From a checkpoint of a small masked image model: 48-pixel images.
Rows from block 8 of the encoder of a small masked image model, named by matrix and row number. Rows with one number belong to one neuron. Each number is 128 + 24 x the weight over its row's rms, rounded and kept within 0 to 255. All counts start at 0. Numbers have three digits each.
Before each neuron's rows are labels from the 100 images, of 14848, where the neuron reaches its highest value: "peak on" is the class under the peak. Only what is clearly more common there than usual is listed. The data: drawn branching plants.
# fc1: MLP up (encoder.blocks.8.mlp.fc1.weight, 640x160), inputs 0-159
# fc2: MLP down (encoder.blocks.8.mlp.fc2.weight, 160x640, transposed), outputs 0-159

peak on: foliage
fc1.141:109134137123113139150154112152099164110136103112132110133098143136104143125107123099145117127111115097134110141138148150115127117136167129161123176143159152124105135091075141106143134103103160093125131124115155092122141131105123130110156097126152165114173128163172164121134153146155142127114096151154106137154170103128101139140090130081104149087101096105114108132138086123105205179156121102159152183109117123165142165117115150138139148083130112152122131163104071147105125130120123
fc2.141:156149126123127126155117171089144097181131108156093074129119143161139151170133139097122146146153164143112149134098117149163105142144095128104103165123122086091137140168098147124125154133106111139161172110147088104127090144087083124145117151120125094131107139118093149121160107115090108118104124101144119166133098129119125111116143114094123130137126122112098114127169161144147102083068137125165093148143167122111115137121180139108144127143137143112119109164098126167175139104138136

peak on: wood; foliage
fc1.552:127164146111140144145155073085116146101123112172155131120143092130097145143144107116148100135099138099129154153117138121134098077149154107142140123094169109127107139121133120111155132131065134140122122091146147096146171109157143129125099132139138138151098093151077079139170189153077108166139102147106154142096151133111161150099128161168145134101168125114143143158127138127111114094135113069098141118157115142109123133114093133160090147128119159137118126119128096122131132138095138
fc2.552:123121104129151118118119143176126090154124123107093155139143132106155112146101164123152149126136130120162124094179130124112109094097127145156110111148121113129098132159125151072110116123186118122123144155120098108119122120139159134129144120116128134137127155105139154110131081127172187143180154084132117153114118143136189129138130113088133137115089144074108108119120120104128109153099138133133176080109104117129097158131136114169118142157136108102138184145069142170140086127124102

peak on: foliage
fc1.298:087162165101126114111124105142169152127084154141143156097129141172134103110133102087157079115124180099151170099128110137112153141100142136130143123177116154126170122131092114126117126154138126140135120098106102076121134149111157160138110131167122120091131113121135098106114095105121139121106124117109118178135132115139114117107195112118116131106161136168139114094143141156104167120136128131138174172112129139097109115124117136143118134092143128112122077099169142085096127092142180
fc2.298:136097106106137140157131131063089101139176108164076103138116127086150154154144140139095161166114083158107095153122168103151127085146121155144137118082136126111108111151151129145126129110087128104121137147145133162151121112133107080130128090109139137145141136118139140136119158155121158142127158143152117101137112099109188110120082124132156120108092119089109153120098094128133127143156127132132129141154116081164086143134151112120134127149111153131115160148099147176156114150120071

peak on: wood
fc1.400:109151126136135137126127119147154125132148117142093111105077122141097112128090123137096168130172144131193130127123131140119111164091093147143118087110115106128150145129176123109144090113099124106121168121149151142124084116111139125099127138112148127116130121112115120179166149160186134128125152093090124074150120097110131120134146150115143110098120134152093087141097128145155147111108123116100073110132118157083137078144131099099130143117134138161086110117172104141092128135173177
fc2.400:141118105089138126124113106098111073149078133121101149107137129092151156134149149105099156111130101098142123147167166112108150130141095109153145102119081128196059134160135108104117170139185146116121105131128091155142167128120115169146114097147112123136100122138135120089128115179126110162111151151116159166117091152108145111125152134136139113147089093122148157099139102082135133122109125137137166134097117124126137143131118123175119131119111168112110157114116126139176124124135094

peak on: wood
fc1.322:135088122105129154164127114126144149140109124128101123121122163119146131145139153130150092136124117078127111128143142104113156144167093151085102177119135136103144173109129118088132083103142156119103098104161092075093105151137147075120153148134185138118098157125168110151135140150184131148114101183180132138144129099103091144118106131098129154137072133130100116103108103104143122141123140099160141119112106134130130112112134130156139087118159130114148083147130166113137129137165111
fc2.322:099150134113145110142115126133126117144091150151135153179153126094097130122106131154134167140146108124121163097102158102121122120076148132150118133150134117122131093141130157104109164132129105078164191136095106169133175127129118127135124140141141115109179146149140127129147151123092108073123151105122142167110144093117134159089134164112132086096129125126112128123104108097094113159155154100109150143134104127100117130136081176154127136175109158134095153164148060156136108128135127

peak on: foliage
fc1.489:145151129147118143152154135129124137154119111113090183113125143135152130122163127129137104119111151125098113123105130116117097152167119142120168096114078127159167131158150106112151088129133126096135092161117118168137161171114116132113148120161160101100146113136163092162137149144131130149099127074145141110108154163096143151155136114145151139116158121100069139154129160100144139140137136106094121100142161136074106093116108078183107113179152105091108128093156102134148149127115113
fc2.489:151088094134138174131129138117128123126133153105132105173107133121140077122125129106106178125141150115140069153136151143059116140131132137152140112173135183116093110129109112124180098119146130111159134143158087138158148137102124110124126116157108160110161123117128178078130155125077130127132140121125139099119114139124121095129145141157142111218094138115138123118146136143118157102082133165121090112115094141108169101149139123091104119123108146149124119124132150124112140098110162

peak on: foliage
fc1.503:091166141110156123108105122140087139169168072108076128174126129136104147160140165126104120155156089144150124122111152184127102087134131122076126133093126109150086123125161140089121101158178137137136158145123097127149116124134151147121153165141136076141135147096088100143150156151097147145120124124149074150121130104125139129124152134129115104141155093093147096061148111130123150126146090147113120140157120102131123145116168147123142100103114118133159128121132099150116143102111111
fc2.503:164117135141143113134150103135146109122094176161139115087128152097161102147148101138162111110093148135130150135147118086110164166101139137143099116169154123127129135134107133162103150082086122138136048125117150136140130105105103126120111081123132153162101138149127162129113125089163131109122105128108143134120126154185157123136128099140133171136115160136112146176098165109142100122127164083184143123113119139144153119133073096154122177123146143119094115166120144116119107152130133

peak on: foliage
fc1.253:137133108138169125113116129133112132178122110149152128169151108124111135123055155138103147141130105159148082129126089089098163119119130161119098170138105087121105143092105129119093161175125121096126106084152107113127125190127179116101134123087160096094131126141083153136148134116149143135106145129128141121138153159128154129138131071125112147131127111179130154098154128140121171145087142093099105119166135130136120160106138134163147118076137131128111145147143101140167130151131127
fc2.253:098101156149162109123128123134116119102108130128131144124151154098127133148145083110145107168144114075160143165105165158140089107146099141115148088162132141132111155169107120135141128112160123153097166167105166175156150077132120122153102127125124143162163160082138114142145103124127107119146106125084154134140128080145162141116141140172158117116137132100144142126132098124131137139160128157147118100080097119149106104144146144115121136112107181103161116100121162162086079115146108

peak on: foliage; wood
fc1.260:116155107150168104128131124171147089119130154058167126112136120145119110114129087123139117139130139149156146113145113131060122145103160127132139114105127115156151121142118107167119118108160139114109112173133152109061119159120088121129119115146177116115096134124141082128172141125104136120149171089110116154162107098143125137137143135113121114117118158133125169123133138171154134110136128118179136139166118064141126110135138131205129125156135124097128134130150092154155167114090141
fc2.260:150148111147112128113132152071107118105102078183115168141143145115118118128168146134131116116136151141096123158134119117167154122123073130148144099149125100084129099067170147097107127170110136132161135129124136100157127124147165112114156139115116112166139154125112162157085133128166122136117118182165107091119145132086084109125094152085149134118166131120138120135111094104121107181113147135101119170135148153123140118095081117099131100139116149159131156128126115117154133121155111

peak on: wood
fc1.589:109107084068129102106119129139121141136147082131090110105111137135123126119108119114138127138088131125138125137128124121130110106096130083131064115073099137156126097140148133188157126112119144175125107120166126111117110116085135107113145102162133185123164127168184131138097123121164152164160156120145157139133161140114116138190138167150131144168096095114106145113135099109125124123126118150138175137100130159115109112097134152115120133108100095143084155124155157129120153095140129
fc2.589:148156130180139162109130106102121141138091184128114112124162127172091154113093123109180137168143132119147135139115163144105129112122108134132184075175133088130100120121126104121114149176104127112140131115110103174132107143132115183087092148112078116153111138129104112122138137130154142102153160122151120131142119107111117134069134077161145154176119150109133114140081143140104135118119144142108114122135127110180106089138140143137134124099131137157146081125096134124118097129101142

peak on: foliage
fc1.286:118139130134131133129097110123119159129122122115112140105151124108162121104151129146095112110159121098132097146109124084147088113133157142099156133114116146145149127087112180167140099132154151144148166096154165111149129153142150175119143074090148089083185112130153108147095130124068125117155125106132124151100169125125148109114093142137140132149181124119133117090127111098176119102150136133095131142101163101166156142133149154154110088121156118137102078136127121151132120071137116
fc2.286:127123121130116145133117173139092103182140192151136126128123176111098162117128149157103159195115115127140114114112164101112121113131085133089151122166103172154141099112121148144107144128128134095165136132157110125098169125139137142120145084125159097105133158130150132146066166092119113097081146121111097100122143118151135133139142108145135132134137101106094140130097112170088149088142119097131142154096134128113144117096139144141123135117126141110158122126087133102096161076099106

peak on: wood
fc1.564:125128093127104129146129105120107127123092121143141099130115161153141130164105090109109151134154134091170091131138088082115102090133144126127120101129112106151147148066183134150124097099082137178182144115145152111146117139106139112118126134138083102160124124146182106119084126113133123157135134171082118133125125112135124147097137134181152141139098160144141115154082137094128146145140088178144121131114120085110130116121120083157152137093117141141134115161092169145122105117131134
fc2.564:108109131128134141134162111140149134115158139090114121119095135136109114106127144068182098117161142131117146112140121099172155176115146160131126118114107101171152105139129125117110168177097132133137102145111160089109138153103126131118162137109111160075100105125106116132136080160128122134127094114105162130143103094101106114138136086116128114173140135094135131091158135179125157122098162107130105164125154156100154104123138106114088124130139090139119142117199123122141135138180161

peak on: foliage
fc1.358:132134099098113125134146120119116144157141163072147103150112109137125052120197174128101108092113120154148134139100131156144099142104129125131148113127142123084147131123148123120155127138143126154114123133114137137125133163145132107154085119129099094139156119122145146132115121157118090116137143137094100113153126074123108129140125059155123087107101159180157157116108125144111156132106157136125128117083131125114140149152153141117148113157134106128120113095139166081084193145101172
fc2.358:123117181151103145123136147107117104113141130149094154114130155157152182114096131102166124148119144129137130127184089130128146117099108126150111154131103105129169162113134139102110132112101119140111140131162106086100139128137115148134140150184134194126104135134149144101108136105148127092137108160150165102110096137124112165121112160091118167128132069103086112155125160113140133175101125117130157098126147097094090152089077124127121112153118145124149134146124137135163106118164076

peak on: ground
fc1.618:170165158134137113115141167071111097132132114092097139172143117149147124117114110086132127125130120174110134151087120128156106129079097150145112107143131140122136132104124111111164125109114163094102151105154154115111132139169175139170125167087127070113135147135127121152146115113140100146132106158141115095125099105094097111129132151132123073139148152115122077138147106121153150093159153163139095106125157091152121166115137149125119106123118175132131112103135120128085082101140167
fc2.618:119118114171152144134170129138121133147153136127143132134118165126099102109159106122112080112153137090114120088138146102141132145144108131149132139109168100155168155122119112089127103123092135167129092124172130150096166143131096121083180109147117129129111119130106159112137146164148147128139112124138160126100149125086131147161095136146129067083160095128161158092141141141170170103111106152067138132117131163156108157147086088148162146126127090124166146132118095118133124142136146

peak on: foliage
fc1.527:131139130150166103147118169188116090143097138128112114105090116116121124138121138130162122152175149168094144132103111115122135112114112155135139124131135145131090125147133152075109150128166148111139111115165138135169126079149134089103165131091132139170171152139130148114110098109092113142104131097139167149134157170141138181158123104158144128166115119171118143125130111125128117145106143112058072132126117134126104100129111116136125162100108168094140168154089116135122126103120169
fc2.527:170125136121108146090131097095149148106146126122140124127158142136137148169126112130078156103077088087171107135158157138107103143119126119119109113127142156136141106116153117174179118129120098140113104141092097139105115189103105146129111127170111141119098094132063139136149166142153128130162111149112068105145099105133116089100149139129121126111162158104113114131156130094130165122140137145172178125143145151151126159131112122147131139144155096165129106120165173134121147151101108

peak on: wood
fc1.49:113143137111141127117111093183138147116140151138089136121138097111068133101111082128126173121146141118130114115172134163168111150145169157115157137113152097144134135094169116120119115106153121144146136148155134147160147144098116120128117106099140123065151161141146123125130102094133118103120125087114091150114128119145092156146101137138124192155104146119088095117086100138094092172153125131151162158085148131150141126124128160108124124144179109108150121144127095157177096123137115
fc2.49:114139145106096199188100140131113123124141136132117142133120077134148094114160126152120071100111107101111130108119180153109132140158148125123104086099161149134172108095093136132123145159116095086127078083153122101115112158163146118148106089122131151135165166115158154109106155153075158138127151150140147157142143137176121143129118116122097127107129142109141113119125142111156118103161101126137112122140114122144126131142114097110179106159122157137106114101141150147158130127128073

peak on: foliage; wood
fc1.56:124111145095126122081071121144077131099162137109129155162142133150110089145116137103151154125165141156089111147129148105075163113129125141099112142147112117115101125096114133148156089119112134186146161077118126126155161117113105113065131156136148092141142102144115111122141118118152141119117113143111115154113153123101107112111192150149140108169126091172158155100125120125146151109141116131126116195083147157106125176137138152149114116137137124166137136107145122098101154120131127
fc2.56:120129138133122117171117135168136164171147094146151122145099118116143119179144116138117091134030099106150155089123144149138091113102091104125109135155152115097153131142118149140123163139173104136098095121114121151141156163162122151172094092105133128119122143106167131115144120120098135140120121078127126128151140122122195147126126111120150115135081118118126113131180144137139155116111146121165127099160120141138129146115108085145103141096137146087146159135104132177137132140095105

peak on: foliage
fc1.515:155155134164127109122154131151133131132108181130134127100125107128094125180149111096130120141134112125179149121149142122080133126084116121095107169125124135102104118156139180105168157105117152168110150135134143188113134118132135110145123133114121134101122125075111146106181172148137092097129110104084147105129134158131175118161170104119115092116102071096114116105143086127155132160155164094110119142125182151141125101126130134159141144100116146100125134115136115149115130130082115
fc2.515:113082144092141168117135134112120108131133111120116110151138162134195128110115148165142125111090150135069122159137137113139121118180123145151138116134128130163165126098129098121093092138151130108153103104097120099168115137118119138124127139141150146185154109170133107137109102106123161156120144184163111139105104124143098150118127123132129159122133170134109148140095175149117136081107099186168125124101092133108108145122114114098142116133156066159150130129124130109171148118164154